Weights of a small contrastive audio-text model: text encoder norm layernorm.
Rows from block 2 of the text encoder of a small contrastive audio-text model, named by matrix and row number. Rows with one number within an expert belong to one neuron, the router's apart. Each number is 128 + 24 x the weight over its row's rms, rounded and kept within 0 to 255. All counts start at 0. After the name is the row's rms in percent of the matrix's.
After each expert's rows are labels from the 100 texts, of 14976, where the router gives the expert most weight on average: "fires on" is the input token at the peak. Only what is clearly more common there than usual is listed. The data: phrases spoken by 400 fixed synthetic voices. In brackets: how many of the 100.
# router: router (text_encoder.blocks.2.mlp.router.weight, 16x192), inputs 96-191
# up: expert up (text_encoder.blocks.2.mlp.up, 16x48x192), inputs 96-191
# down: expert down (text_encoder.blocks.2.mlp.down, 16x192x48, transposed), outputs 96-191

# expert 12
router.12 095 [135 150 170 150 154 104 141 100 117 110 168 105 142 157 142 172  99 128 126 114 138 161 154 165 153 137  74 146 140 113 185 130 190  89 111 111 119 133 141 107 130  92 132 152 117 124 111 112 160  66  95 127 137 111 123  95 138 100 134 140 158 156 140 121 114 110 134 139 115  92 117 115 108 112 152 120 123 148 121 135 160 141 134 155 129 137 140 154 116 101  92 126 120 127 138 139]
up.15 103 [114 109 182  84 119 142 116 145 110  83 114 109 122 152 134 109 149 186 183 134 127 123 165  87 182  94 167 118 136 108  98  78 143 115 175 105 163 126 160 137 109 121 147 101 126  86 105 103 124 111 134 132 107 133 111 106 173 151 129 150 171 131 115 153 127 127  92 146 106 181 117 150 154  92 152 134 126 109 141 112  98 168 118  92 132 120 104 122 145 108 109 129 107 128 124  82]
down.15 101 [ 71 156 135 107 111 112 171 174  89  89 126 137 149 119  80 139 109 106 130  77 168 119 106 136 122 156 110  92 127 135  86 100 128 146 144 110 164 127 121 160 100  78 144 126 150 136 115 133 140 134 119 140 131 116 130 104 100 150 172 121 131 131 146 125 155 106 132 114 111 131 127 139 125 132 133 136 103 140 141 148 113 131  93  99 101 165  93  76 114  95  94 134 120 127 147 134]
up.16 098 [ 93  98 131  77 127 124 165 125 100 119 139 162 160 167 138  84 121 182 156 105 137 128 159 147 156  95 153 112 145 105 102  85  97 132 106 148 159 126 127 128 126 112 147 109 114 116 109 120 110  90 124  95 117 153 120 123 154 186 141 158 152 106 136 175 106 135 109 101 107 173 137 151 158  97 174 128 128  79 129 122 101 141 109 113 165 147 127 121 114  97 112 136 128 110 102 106]
down.16 092 [119 126 112 104  82  64 141  96 147 107 104 135 149 122 104 138 128 121 159  91 148 143 160 160 143 143 135 112 141 137 127 110 165  95 132 168 129  99 150  84 126 108 124 178 143 120 151 109  91 116  93 105 161 126 131 120  92 170 133 206 125 136 126 146 119 142 101 105  97 143  89 115 144 101 133 145 120  88 137  98  96 117 160 125 110 130 119 104 132 128 101 119 154 119 121  83]
up.17 099 [ 81  89 171  80 108 130 117 124 113 112  98 114 160 128 109 134 160 145 108  79 157 148 115  79 149 147 148 146 133 123 123 110 109 160 108 104 135 119 136 127 130 152 149  82 120  74 133  78 130 156 133 130 109 162 113 137 148 123 167 150 132 160 137 142 144 127 126 165 127 168 125 138 167 119 156 157 142 127 163 128  98 128 105 106 147 154 147  96 179  84 126 124 124 158 128 112]
down.17 095 [ 79 150 130 153 127 151 176 119 120  89 128 128 105 153 139 135 129 114 128 143 131 158  93 121 168 148 122 159 138  79 130 151 146 128 155 137 130 134 126 149 126 108 137 117 156 152 144 108 126 162  94  95 151 122 150 107 109 111 192 116 135 121 144 109 103 103 121 142 140 106  63 117 135 159 122 166 117 166  82 126 140  83 116 142  99 128  97 130 120 152 135 137 143 159 130 160]
fires on: "<end>" (67)

# expert 6
router.6 091 [154 129 165  98 122 133 104 138 134  92 162 131 110 175 123 110 111 151 101 113 142 139  89 135 127 123 125 128 117 113 144 139 130 156  91 158 113 151 132 126 116 120 131 109 119 131 119 119 154 125 108 146 140 146 123 107 166  94 183 101 135 104 133 109 131 127 118 111 150 110 132 167 115 142 139  89 107 179 119 131 161 120 127 142 162 163 150 104 104 140 103  89 151 157 149 100]
up.15 099 [118 111 134 117 118 131 167 138  98 154 114 130 130 152 141 124 102 141 132 110 104 142 168  90 149  92 212 146 129 101 113 121 101 101  95 141 150  99 104 137 125  93 134 130 114 112 112  90 132 122 146 142  74 150 137 115 122 130 113 139 144 100 146 149 154 120 105 124  84 139 142 195 138 116 164 156 138  72 150 107 100 141 151  96 172 131 139 161 113 123  96 160 150 162 106 143]
down.15 100 [133 195 122 128 140 103 142 146 152 140 126 121 119 170 165 122 128 103 106 162  96 111 119 129 115 156 124  82 133 138 131 141 130 129 131 177  99  81 148 161 104 174 109 150 144  81 124 108 114 120 119 138 150 151 164 148 131 151 141 161 114 130 175 121 115 129 129 116 127 115 136 111  90 145  91 147 158  98 133 141 171 135 107 144 147 134 103 114 148 191 144 171 119 158 129 141]
up.16 062 [ 97 160 106 105 117 121 113 145 141 125 156 142 170 102 101 113 152 138 114  93 181 132 129 114 122 120 144 130 103 167 123 122 131 105 140 100 115 121 153 141 120 151 136 106 106  92 128 130 122 126 120 136  63 122 152 145 141 108 100 135 165 103 142 137 155 110 170 179 131 142 159 161 138 109 125 161 141 120 172 111 158 136  85 130 130 132 121 155 114 115  98 130 213 105  86  91]
down.16 100 [138 114 112 149 107 106 136 131  89 153 157 121 139 114 130  97  80 131 153  95 136 101 128 116 116 130 115 129  95 143 139 182 131 139 117 125 138 143 150 172 138 165 118 112 155 151 140 128 121 148 185 125  83 150 176 115 107 121  90 133 163 117 191 130 148 113 129 131 103 104 173 100 123 150 153 110  97 149 133 123 136 146  72 142 113 144  74 134 118 134 152 131  92 166 144 123]
up.17 071 [160 181 131 121 132 123 142 179 133 101 126  83 155 147  73 134 125 126 136  77 143  72 122 110 129 170  91 117  98 154 131 116  96 125  74  79 152 122 141 151  98 116 120 135 125 136 160 147 113 135 148 151 100 169 160 151 109 119 110 118 120 128 167 152 115 126  81 139 105 107 129 130 112 123 131 148 106  92 197  54 102 121 119 136 127 155  99 114 118 112 120 121 145 117 111 130]
down.17 092 [164 111 129 135 129  86 161 140 101 148 110 124  68 109 132 154 113  86 142 120 109 152 109 121 137 115 120  98 128 153  80 148 136 202 104 122 116 129 105 190 133 128 150 111 128 160 136 128 131 105 155 159 126 110 143 138 115 150  86 132 156 124 148 116 117 100  80 116 141 103 162 144  75 118 114 133 104 116 155  95 136 122 141 121 122 115  81 146 119 124 110 116 101 125 103 128]
fires on: "<end>" (65)

# expert 10
router.10 096 [124 135 142 149 154  88 111 163 112 142 159 178 108 153 106 121 106 136 128 155 157 162 124 166 103 110  73 104 112 122 151 140 119 129 148 163 142 131 147 120 167  89 151 162 148 132 104 124 136  90  85 101 156 147  80 129 148 155 135 114  97 145 110 132  99 133  94 132 147 156 155 116 138 153 153 120 118 158 117 143 140 144 160 113 141 140 135 135 140 108 148 135 157 180 140  94]
up.7 101 [121 139 142 100  97 140 125 135  79  93 152 150 156 149  82 133 112 148 130 130 173 149 130 134 153 111 123 115 118 146  93  57 125 108 131 136 166 104 127 102  88 106 165 141 109 110 133  87  90  98 110 119 105 165 105 104  91 151 123 148 150 106 142 186  97 130  95 127 123 154 148 176 166  89 143 116 114  95 154 119  76 144 129 105 167  97 154 124 142  98 118 131 105 132 121 126]
down.7 101 [122 137 129 128 106 111 113 133 132 116 134 126 117 126 185 152 123 121  97 115 141 146 119 153 145 110 122 116 121 107 156 102 122 154  98  87 127 143 158 142 139 130 117 132 140 102 125 147 153 141 142 143 120 120 140 151 130 148 111 109 121 115 116  96 136 136 179 150 130  82 126 157  88 134 139 141 164 145 158 169 161 101  99 146 123 121 133  97  98 169 114  87 101 145  88 106]
up.8 145 [ 99  98 140  95 110 153 123 141  83 107 114 153 123 134 110 104 151 158 143 120 150 178 145 106 158 124 129 121 164  95  95  68 107 139 128 116 157 119 121 108 114 115 171 125 123  99 106  97 105  99 129 125 108 136 132 115 138 170 141 142 157 152 138 162 142 129  89 161 119 176 128 158 190 114 159 122 138  82 144 137  80 142 106 105 154 138 149 108 155 105 139 148 116 119 108 108]
down.8 102 [ 91  99  87 104 153 101 113 151 138 104 145 117 158 120 198 149  78 152 141 135 124 139 169 151 118  92 146 129 121  98 129  73 118 147 120 165 160 146 129 146  99 105 132 125 139 162 125 135 148 126  99 133 132 131 101 126 147 132 123  90  93  86 119 108 114 123 141 136 140 124  82 117 108 131 146 109 104 152 129 125 122 141 135 123 149  98 132  83 164 120 119 155 131 118 159 143]
up.9 111 [ 82  98 126 107  99 119 146 127 131 110  72 126 137 130  94 105 134 143 133  76 139 159 120  27 170 122 137 119 132 140 100 109 116 134 142  63 160 129 130 108 115 162 158 135 113 126  91 101 113 109 169 123 111 110 133 104 151 102  99 131 150 137 139 130 128 117  98 171 127 168 135 121 177 102 144  99 128  99 169 144 108 131 136 127 148 156 143 142 117  97 118 118 148 115 126 127]
down.9 093 [117 103 144 145 142 105 104 117 108 113  95 144 174 142 145 153 153 112 137  82 158 123 152 157 131 157 127 136 146 164 117 113 106 165  93 156 133 139  80 102 165 106 163 108 137 122 149  85 130 127 114 121 132 122 154 169  81 123 143 139 125 118 142 116 117 100 158 100 157  85  95 168 103 139 163 141 126 102 143  62 175 149 112 145 145 127 192 121 121 153 135 116 156  92  98 147]
fires on: "<end>" (98)

# expert 3
router.3 084 [152 131 119 155 145 118  88 140 124 148 150 122 116  64 145 121 119 145 164 101 122 146 101 191 138 137 123 130 102 122  87 130 151 148 130 146 163 151 148 145 137 126 160 131 116 139  86 148 132 137 149 134 147 134 132 145 146  83 152 127 159 129 141 134 135 109 172 126 101 141 126 121  92 123 125 112 111 161 114 114 157 163 138 130 135 115 113 125 116 145 166 163  82 134 124 137]
up.7 072 [134 131 144 111 169 143 124 122 173 140 137 115 198 157 141 113 139 144 135  36 101  96 177 131 135  91  95 146 130 139 114 139 137 129 158 139 147 129 159 134 122 117 133 111 128 119 104 124  77 132 107 125 126 121 125 128  95 143 119 135 148 119 145 114 126  96 175 116 119 171 129 161 195 129 115 117 127  94 123  71 135 162 122 133 138 102 133 126 125 118 131 160 142 168 127 120]
down.7 089 [133 137 140 124 162 139 136 138 100  92 114 143 199 149  83 142 125  90 146 134 115 139 136 120  84 145 129 114 174 135 155 140 109 138 133 176 176 149 120 164  98 116 162 136  86 133 115 119 133 116 148 136 109  91 160  76 134 106 108 197 156 152 134 167 118  88  92 126 123 146 169 127 114  89 151 110 136  97  92 117 126 153 115 124 139 102 110 166 107 126  82 104 103 152 141 127]
up.8 095 [122 169 123  99  98 181 126 122 137  91 130 172 169 143  53 168  93 148 173 110 146 140 140 120 151 156  85  91  76 191 155  99 100 116 130 159 138 130 136 114 111 116 141 133 115 125 122 126 173 152  82 126 117 126 112 110 133 102 109 106 107 133 124 135 120 100  80  99 130 157 126 128 147 137 133 130 129  79 125 146  91 142 144 152 146  99 160 147 157 136 136 121 113 127  82 141]
down.8 083 [143 106 121 164 129 171 131 165 104 119 125 165 112 129 117 125 167 157 119 104 150 137  75 127 140 139 115 150  87 174 100  99 114 172 149 132 153 108 122  84 108 121 170  80  98 149 190 130 143 137 147  91 148 124 121 110  73 154 173 159 131 128  98 129 108 141 106 119 125 118 152 113 112 108 172 169 102 146 128 152 118  91 131 186 127 102  90 151 112 132 128  91 141 166  98 142]
up.9 126 [106 133  99 131 137 148 134 135 116 120 150 131 139 122 124 135  95 137 156  66 166 146 122 112 149 141  84 113  90 177 151 103 108  91  92 187 109 144 139 148  88 148 153 167 142 138 139 149 159 135 102  96 106 117 113 127 109 103 136 142 112 114 161 121 134 132  87 124 153 138 135 111 107 110 172 106 129 142 133 152 113 156 169 131 135  94 172 144 171 113 136 138 132 115 134 148]
down.9 100 [115 151  92 155 135 148 150  85 116 115  57 152 168 165 102 133 146 139 109 127 118 103 139 159 125 157  84 122 129 167 138 161 142  71 141 127 146 128 115 154 130 107 112 140  89 155 188  95 140 103 160 166 113 134 104 137  86 132 143 106  99  89 138 120 129 121 108 105 102 151 127 156 109 111 115 130 164 131 124 103 165 146 163 144 113 135 133 116 119 116 124 136 142  94 148 114]
fires on: "<end>" (81)

# expert 15
router.15 102 [163 132 142 149 155 133  80  94 176 144 107 124  44 103 126 153 179 131 108 126 133 134  83 161 141 142  62 138 107  93  95 153 172 128 104 154 165 142 133 166 135 103 114 117 116 113  80 160 149 148  85 139 144 109 137 123 107 131 154 129 114 123 140 108 150 109 131 124 165 124  93 124 103 119 167 152  76 127 118 140  97 136 133 126 133 117 112 101  73 110 126 110 116 150 120 126]
up.7 127 [112 105 145  92 119 144 103 130 113 105 173 149 195 127 119 119 126 185 162  95 144 153 161  71 163 142 196 125 142 155 112  93 126 106 131 102 133 112 128 115 102 102 167 135 128 113 112 107 113 133 112 130 105 158 112 128 130 130 131 168 152  84 168 172 138  94  89 139 100 148 121 158 161 105 182 133 149 100 147 116 107 155 123 121 161 124 151 117 141 115 115 185 140 124  99 121]
down.7 100 [111 122 145 152 115 144 106  82  88 152 146 105 111 142 148 163 108 159 105 152  99 104 121 122 103 146  93 129  88 175 143 135 129 135 155 154 127 150 129 115 119 132  94 160 158 114 113 128 135 156 113 115 120 149 148 117 120 137 143 103 134 154 113  95 109  90 122  86 163 165 139  99 120 130 125 110 140  76 140 107 118 135 117 121 136  97  93 128  86 124 156 145  95 146 141 135]
up.8 116 [116  95 127 101  95 126 125 134 125 106 133 135 171 159 140 115 132 168 149 115 139 147 157  96 164 137 165 129 130 144  89  98 123 108 119 115 173 118 123 125 115 111 162 102 123 141  95  98  97 140 105 139  85 159 117 123 159 141 122 139 157  87 153 138 166 103  86 129 123 161 129 163 170 104 192 141 139 104 159  69  85 134 111 111 164 141 201 157 155 100 130 155 126 129 128  90]
down.8 107 [108 129 136 114 157 152 153 129 158 133 159 117 191 136 216 142 125 156 103 121  98  83 105 141 116 136 109 145  92 161 119 104 130 121 140 129 101 125 120 141 137 127 146 113 131 120  88 109 139 135 122 118 155 146 133 135 116 126 133 171 142 159 136 145 105 152 104 109 146 164 149 125 197 118 154 117 126 125 111 108 135 138 138 143 124 105 124 134 138 156 138 162 118 122 132 135]
up.9 102 [118 119 173  90 100 111  80 153  92 118 125 154 165 161 123 138 116 153 134 104 169 162 187  74 159 110 158 129 123 140 124 121 110 110 115 124 127 125 123 119 128 164 107  98 129 120  63  92 109 165 170 129  99 153 120 154 132 127 151 158 139 123 123 152 146  86 122 120 131 153 106 144 156 113 143 167 154 105 176 100  97 141 125 100 136 114 152 125 167  97 113 135 137 140 110 130]
down.9 102 [112 157 141 165 150 139 127 108 137 100 144 105 142 137 134 125 116 134 128 119 152 120  81 101  93 145 128 135 105 143 148 152 181 160  96 116 129 128 114  94 142 102 126 132 155 128 129 106 129 147 130  77 111 127 151 179 127 108 119 142 136 103 123 163  88 121 159 107 146 154 140 140 124 100 137 113 142 117 112 136 120 138 133 160 129  99 100 103 152 127 117 118  87 152 149 128]
fires on: "<end>" (98)

# expert 14
router.14 113 [157  95  99 142 119  84 101 133 169 130 131 136  81 115 119  81 129 137 141 151 137 146 132 132 138 115 119 111 175 119 142 137 100 133 113 124  82 129  83 105  97 111 131 129 117  95 109 153 143 125 194 138 116 131 142 159 136 108 114 107 141 104 141 162 150 165 119 127 137 150 162 104 149 131 121 159  74 123 105 142 182 115 146 110 152 115 155 112 102  79 120  92 165 120 117  73]
up.15 134 [120 108  90 121  85 181 110 136 116 110 134 138 148 118 150 130 112 166 163 146 135 117 131 109 162 153 137 100 111 121 140 118 122  94 157 152 189 150 167 150 103 122 129 138 162 129 121 136 144  93 139  63 109  81 111 134 133 128 108 115 138 138 148 119  85  95  96 135 160 136 160 127 119  99 143  76 134 128 173  92 153 165 154 140 137 102 117 128 130 143 120 129 116  83 178 113]
down.15 125 [135  97 150 116 101 103 144 110 113 163 110 112 152 146 127 115 135 119 131 105 185 166 131 139 137 132 110 136 150 122  84 136 138 151 128 140 130 139 168 103 133 124 131 157  99 136 117 144 121 110 154 137 130 143 131 127 119 132 137 146 143 151 115 146 115 159  90 189 122 157 129 140 152 110 155 153 110 101 140 160  92 111 126 122 161 153 163 108 186 124 109 121  66 123  86 128]
up.16 105 [ 99 118 158 104 136 141 118 156  96 137 126 184 123 168 115 112 117 148 128 135 151 179 149 108 137 141 130 143 140 110  96 122 112 151 121 154 149 115 107  97 137  90 136 143 102 129 142  99 133 118 132 126 109 159 101 119  91 136 174 146 146 127 136 138 130 102  88 137 117 161 100 170 160 106 136 154 116 110 132 161  72 109 118 126 160 155 136  97 113  87 175 164 164 136  89 123]
down.16 119 [120 123 122 131 136 145 115 154 147  81 170 122 109 158 198 115 120 124 133 169 106 123  97  71 115 107 140  86 112 109 159 167 149 105 145 183 161 119 131 154 108 146 115 143 151 124  87 129 115 137 122  73 164 107 183 138 152 169  77 132 130 111 166 106 139 158 179 137 139 154 148 138 160 112 118 134 141 122 104 116 125 161 132 100 131 107 101 170 114 122 176 167 115 143 138 143]
up.17 085 [143 113 137 152 105 139 116  99 116  89 131 152 131 127 119  84 150  94 142 158 166 126 138 166 106 140 111 124 160 103 124 113 173  94 107 143  82 101 120 129 135 123 101  85 109 142 119  82 131 140 179  85 146 133 139  93 140 106 101 102 125 106 100 141 128 158 113 153 123 153 191 143 140 131 123 120 127 175 124 137 139 128 133 117 109 120 151 174 104 102 134 113 166 132 116 102]
down.17 100 [128 144  75 146 121 147 155  99 151 111 101  65 156 160  92 184 149 123 157 152 134 114 104 123 144 132  87 120 139 133 163 132 121 175 134 103 115 149 117 110 119 129 125 146 161  98  91 140 171  92 123 105 119 133 133 132 124 159 126 141 133 144 131 102 152 169 134 115 143 118 152 111  76 155 134 117 110 151 127  82 142 147 116 116 100 167 107 160  60 204 134 141 117 132 158 111]
fires on: "usual" (13); "robot" (10)

# expert 4
router.4 088 [152 122 121 146 104 131  98 124 140 115 178  95  94 125 144 129 142 125 118 133 153 184  89 139 114 141 126 113  81 113 136  88 135 123 136 141 126 110 107  95 140 134 165 150 135 105 120 153 177  82 155 138 135 135 115 127 150 134  81 132 102 141  97 144 109 156 123  91 134 140 106 121 107 122 102 169 129 163 120 128 130 157 131  95 209 125 136  92 148 117 127 123 155 101 149 130]
up.0 107 [110 141 153 125 139 141 147  91 154 125  87 144 106 127 121 118 144 158 170 154 113 142  63  96 131  89 101 117 141 125 151 180 111 141 105  81 130 149 102 138 128 110 138 141  92 145 156 135  99 124 134 114 101 164 159  96 127 105  94 136 165 129 134 103 132 151 104 122  97 120 114 115 132 111 159 154 129 125 171 115 145 155 134 137 147 117 132 133  74 110 154 109  92 139 145 122]
down.0 104 [130 105 112 114 138 106  98  89 130 112 136  90 144 122 121 146 128 122 114 143 103  96 123 114 107  95 117 135 104  96 134  93 120 134 136 146 135  68 115 129 108 159  65  82 111 137 120  87 115 169  85 117 116 165 100 141 119 120 132 146  96 134 142 153 163 131 164 151 133 107 117 153 137 134 135 136 117 121 109 158 103 153 170 100  85 109 166 148 100 155 165 123 102 134 133 123]
up.1 106 [131 118 135 141 125 157 123 130 102 132 125 106 163 113  84 103 127 150 133 106 134 163 132 109 162 104 108 103 139 134 139 123 122  75 117 127 133 131 121 183 114 125 136 153 161 141 133  91 152  73 166 137 124 125 125 104 146 117 118 137 148  82 138 146 132 107  67 146 151 161 137 114 159 111 142 118 105  76 173 110 105 145 141 139 206 115 156 139 110 150 105 148 143 104 130 142]
down.1 093 [177 160  75 122 125 122  75 130 104 104 142 138  95 125  93 118 127 145 149 166 140 126  97 115 166 107 137 140 110 112 170 110 154 127 108 152 148 100 111 118 143 167 153 144 142 117 109 133 154 172 162 113 148 136 149 148 123 114 158 134  86 128 149 130 159 128 128  80 119 153 116 100 138 142 148 105 119 117  97 126 120 124 138 113  94 123 125 138 137 164 138 169  73 151 125 156]
up.2 127 [116 142 119 118 126 170 123 162 111 125 157 142 146 122 137 118 114 164 158 118 107 144 150  98 161 124 163  90 154 162 141 120 112  58 123 143 135 150 141 163  90 120 178 155 113 122 106 125 146 123  84 113  66 143 110  87 140 107 149 161 139 118 161 155 128  94 117 149 123 161 140 146 170  97 140 113 124  62 144 132 115 179 141 125 195 125 129 101 127 107 127 142 141 120 134 113]
down.2 104 [117 122  97 137 111 134  95 102 143 133 130 145 101  96 166 105 122  91  95 134 125 114 142 130 185 105 154 159  88 106 121 130 127 117 117 149 125 134  83 161 104 143 153 121  99 136 116 146 131 135  95 113 122 140 134 110  98 124 136 152 121 110 146 127 142 118 118 162 155 115 164  82  97 118 141 109 145 111 100 141 102 124 115 159 144 133  95 145 135  98 121 101  94 107 144 137]
fires on: "<end>" (85)

# expert 0
router.0 120 [125 149 141 102 122 115 137 135  95  53 133  88 144 101  37 112 196 150  99 132 162 148 113  95 156 122 110 120 128 133 144 115 127  92 152 135 149 107 136 120 152 118 140 145 112  98 109 104 116 100 160 132 143 103 141 121 149 137 116 138 163 142 145  98 123 124 114 183  95 150  93 142 138 115  98 142 138 145 157 160 138 159 140 126 150 144 146 114 156 155 140 135 109 129 153 162]
up.15 129 [ 96 122 130 108 102 139 126 135  91 144 125 161 123 146 145 104 118 153 147  93 145 186 151 104 171 122 145 130 164 159  98  80  63 100  85 136 162 121 110 114 104 155 183  94 103 111 117 118 148 133 175 115 103 139 122 132 107 115 141 159 174 149 154 158 157 142  68 130 111 156 137 152 141 115 161 120  99  91 131 123  84 138 141 103 181 131 167 140 136  82 115 130 114 124  97 155]
down.15 101 [134 135 147 106 126 124 159 130  84 155  98  98  89 132  73 126 165 142 151 138  96 122 120 133 159  99 119 119 118  99 129 105 181 160 163 105  87 124 115 157 126 106 147 126  95 176 137 107 107  66 159 148 127 151 109 101 152 112 129 135 125  93 139 127 100 170 135 122 122 108 161 129 153 124 158 142 124 127 135 150  86 140  94 116 159 104  89 135  84 107 109 131 138 127 127 100]
up.16 095 [138 133 129 118 158 137 161 122 173 145 133  89  96 107 117 112  99 122 118 150 134 138  83 114 141  97 120 143 128 175 141 159  75 104 155 120 110 136 108 149 128 183 124 102 148 144  89 140 104 131 132 111 104 140 148 127 148 151  70 113 161 207 163  99 162 131  98 148 163 116 124 116 132 129 132 120 125 142  98 158 136 116 163 132 134 135 134 142 102 154  91 141  89 167 130 182]
down.16 113 [ 87 143  96 130 131 124 116 138 154 124 122 107 161 146 133  96 103 126 131 135 123 111  71 164 104 143 107 153 143 135 103 127 156 145  78  77 137 120 136 156 148 147 174 122  96 109 180 141 141 113 150 118 130 125 105  96 132 131 143 159  97 101 153 116 128 124 134  98 122 134 168 117  89 141 129 124 108 135 184 103 187 126 114 132 103  92  66 149 100 160 112 143 162  78 132 110]
up.17 082 [ 88  99 128 119 101 153 159 177 116 131 134 145 142 133 111 106  60 104 142  82 178 171 144 113 121 110 114 120 154 127 131 106 110 143 115 108 126 123 164  97 154 145 134 149 134 174 142 135 128 127 102 119 108 103  84 142 165 137 144 156 125 151 130 157 110 143 133 187 153 107 132  99 111 137  99 133 135 123 128 193 109 124 129 130 109 139 157 140 163 102  99  69 157 159 119 136]
down.17 091 [ 98 147 118 137 164 123  89 128 157 101 126  95 156 121 119 140  92 161  97 111 122 116 126 136 104 168 116 161 106 101 102 127 157  93 125 143 129 145 107 110 123 151 145  90 160 149 113  91 118 126 103 112 159 114  98 111 108 119 116 114 133 126 140 136 112 163 112 105 133 117 131 137 135 164 120 126 134 124 106  82 149 127 122 170 153 126 125 133 125  99 140 131 202 196  75 121]
fires on: "<end>" (38); "a" (13)

# expert 5
router.5 107 [126  96 116 158 144 116 127 133 120 139 139 128 117 150 138 148 174 136  80 155 150 111 117 131  79 168 126 146 163 147 119 148 144 103  97 126 119 148 114 124 135 132 140 133 138 144  76 128 100  84  87 122 167 143 133 122  97 128  97 121 114 153 151 121 113 138 123 155 138 136 126 109 112 125 160 119  68 157 108 137 138 190 135 112 116 110 106 125  82  98  82 114 101 109 160 160]
up.7 116 [112 123 129 114  82 136 110 134  95 105 136 148 156 165 121 120 127 167 141 107 145 111 175 111 142 127 165 140 135 135 110  79 110 120 151 129 157 101 124 111 112 146 149 107  84 129 106  70 115 107 129 128 116 151 108 133 126 151 146 153 179 125 113 153 136 152 124 115  93 149 154 160 174 102 165 179 148 109 163  88  84 108 120  67 148 141 182 124 170 115 153 154 130 148 108  97]
down.7 104 [161 152 134 152 109 136 161 100  84 134 122 129 144 109 173 117 133 129 109 152 111 112 106 128 134  98 136  95 154 125 131 188  93 144 104 147 111 135 111 152 132 136 148 162 118 147 110 129 128 155 115 108 164 132 180 121  93 114 112 107 110 154 112 125 110 121 153 166 137  77 106 128 128 165 136 144 186 119 110 137 134 138 118 149 116 137 101 118 126 116 125 133 141 108 134 143]
up.8 098 [ 98  99 146  91  74 123  97 147  96 126 140 142 152 140 147 124 141 194 137 112 156 133 189 126 130 126 152 139 102 118 101  90 103 127 120 137 165 110 128 142 146 123 156 141 107 141 116  71 100 138 120 121 127 163  79 139 126 151 138 140 141 124 136 166 156  99  97 133 110 169 119 146 181 103 152 141 134  86 130 102 102 133 111  94 148 137 130 113 142  87 153 150 159 139  71 116]
down.8 095 [167 116  98 105 128 104 131 130 155  98 140 112 120 107 181 122 145 102 148 159 101 120 148 140 141 104 120 132  55 153 138 147 153 142 194 190 131 116 124 137 142 132 142  92 119 167 144 148 114 119 141 129 183 178 140 119 105 104 149 144 150 139 101 154 104 147 110 117 128 136 143 170  98  97 139 117 139 149 116 103 150  98 150 120 115 126 144 127 116 143 126 121 124 133 119 131]
up.9 111 [ 88  89 154  70  76 123  94 117  97 104 135 143 149 132 117 147 128 144 138 100 124 144 181 126 145 145 160 139 167 108 101  96 102 150 146 116 141 114 125 119 127 153 138 110 106 128 144 103 110 133 121 134  99 157  67 158 132 155 121 154 154 152 119 138 150 131 108 163  97 151 127 146 141 114 163 132 132  99 163 121 106 105  91 122 137 140 175 158 150  95 147 135 127 143  86  94]
down.9 101 [197 109 174 157 179 152 103  97 112 167 139 132 152 134 169 131 161  60 119 158 119 120 105  99 112 120 153 120 106 121 130 106 128 142 148 183 126 167 141 180 129 154 112 160 133 168 147 171  99  98 145  97 143 120 133 148 182 117 130  92 107  99 155 139 112 105 152 149 159 119 130 105 108 132 130 101 105 118 153 130 188 133 127 105 123  99  92 119 118 148 123 113 110 106 118 137]
fires on: "table" (7)

# expert 2
router.2 114 [ 99 136 138 129  97 155 152 154 106 125 133 125 141 105 100  82 129 148 156  98 110 143 171 110 165 101 157 143 121 135 104 100 105 122 111  87 143 100 146 135 124 112 138 140 108 128 150 118 121 132 127 130  39 174  98 128 137 122 128 207 146 117 122 155 126 116  80 175 111 155 149 129 159 117 156 116 116  83 128 150  96 147 118  96 168 151 123  99 110 118 161 152 143 137 113 106]
up.0 155 [102 118 150 128 143 164 128 116 103 111 122 150 123 162 117 109 128 173 159 109 163 107 168 112 170 101 153 111 138 144 136  96 109  68 111 119 163 133 117 129  87 124 167 144 131 111 115 117 149 103 118 111  87 145 114 114 137 137 130 132 149 109 187 133 152 125  95 128 133 150 153 128 151  61 169 117 134  85 172 121 100 178 139 132 188 126 130 151 125 111 115 119 159 125  98 104]
down.0 126 [135 116 132 139 116 116 119 126  63 133 113 149 118 165 112 104 120 145 119  80 115 153 105 133 157 121 113 127 145 150 116 108 153 111 122 124 128 124 151 126 153  91 118 131  98 116 138  85  98 145 135 143  85 144 107 112 105 126 146 185 184 110 133 146 145 114 131  97 110 123 118 204 160 104 214 141  83  99 132 132 121 134 139 106 155 113 163 163 103 132 119 116 165 135 120 131]
up.1 111 [115 133  89  79 169 139 130 109 150 134 138 143 121 111 163 108 141 135 159 104  95 163 110 126 103 119 104 120 104 114 145 122  95 139 136 154 183 152 117 135 147 130 135 134 133 134 113 140 132 154  93 107 135 130 126 125 150 131 130 104 133 131 120 137  67 125 167 170 140 158  58 129 143 130 103  84 105 135 140 101 114 110 148 151 145 111 139  99 145 132 133 162  93 115 165 137]
down.1 107 [123 156 121 144 155 155 172 106 151 174 155  92  92 106 157  98  76 104  96 122 138 126 109 145 149 125  94 120 104 125 127 167 131 119 115  99 140 129 166 104 101 141 145  78 157 151 137 129 167 110 148 131 144 148 116 110 135 122  76 122  82 139 126 114 126 124 109 172 119 109 133  87 114 109  84 125  99 157  80 150 155 136 130 162  98  84  95 151 125 142 103 115  99 119 170 166]
up.2 078 [109 117  95 131 166 121 123 154 146 133 125  95 152 121  96 123 110 107 126  97 157 160 139  89 102 141  91 120 108  94 113 154 123 183 151  92 129 148 171 123 157 126 135 127 152  78 148 142 138 132 112 133 165  81 144 168 146 162 143 108 107 156 117  84  95 125 125 161 136 130 143 131  97 168 144 101 102 141 123 111 151 107 147 175  96 132 162 127 176 120 129 123 117 104 147 117]
down.2 088 [118  93 121 137 143  88 155 132 150 138 118 154 105 140 139 114 124 126 177 107 152 176 123 111 123 154 124 178 141  74 123 147  75 137 121 162 117 117 142 154 117 129 104 175 142 159 154 171 133 152 129 125 127 103 145 132 118 155 145 129  83 105 115 114 108 105 111 140 121 107 109 101 149 164 131 102  96 150 138  99 159  72 130 125 128 178 177  86 157 141 102 136 111 165 130 128]
fires on: "<end>" (100)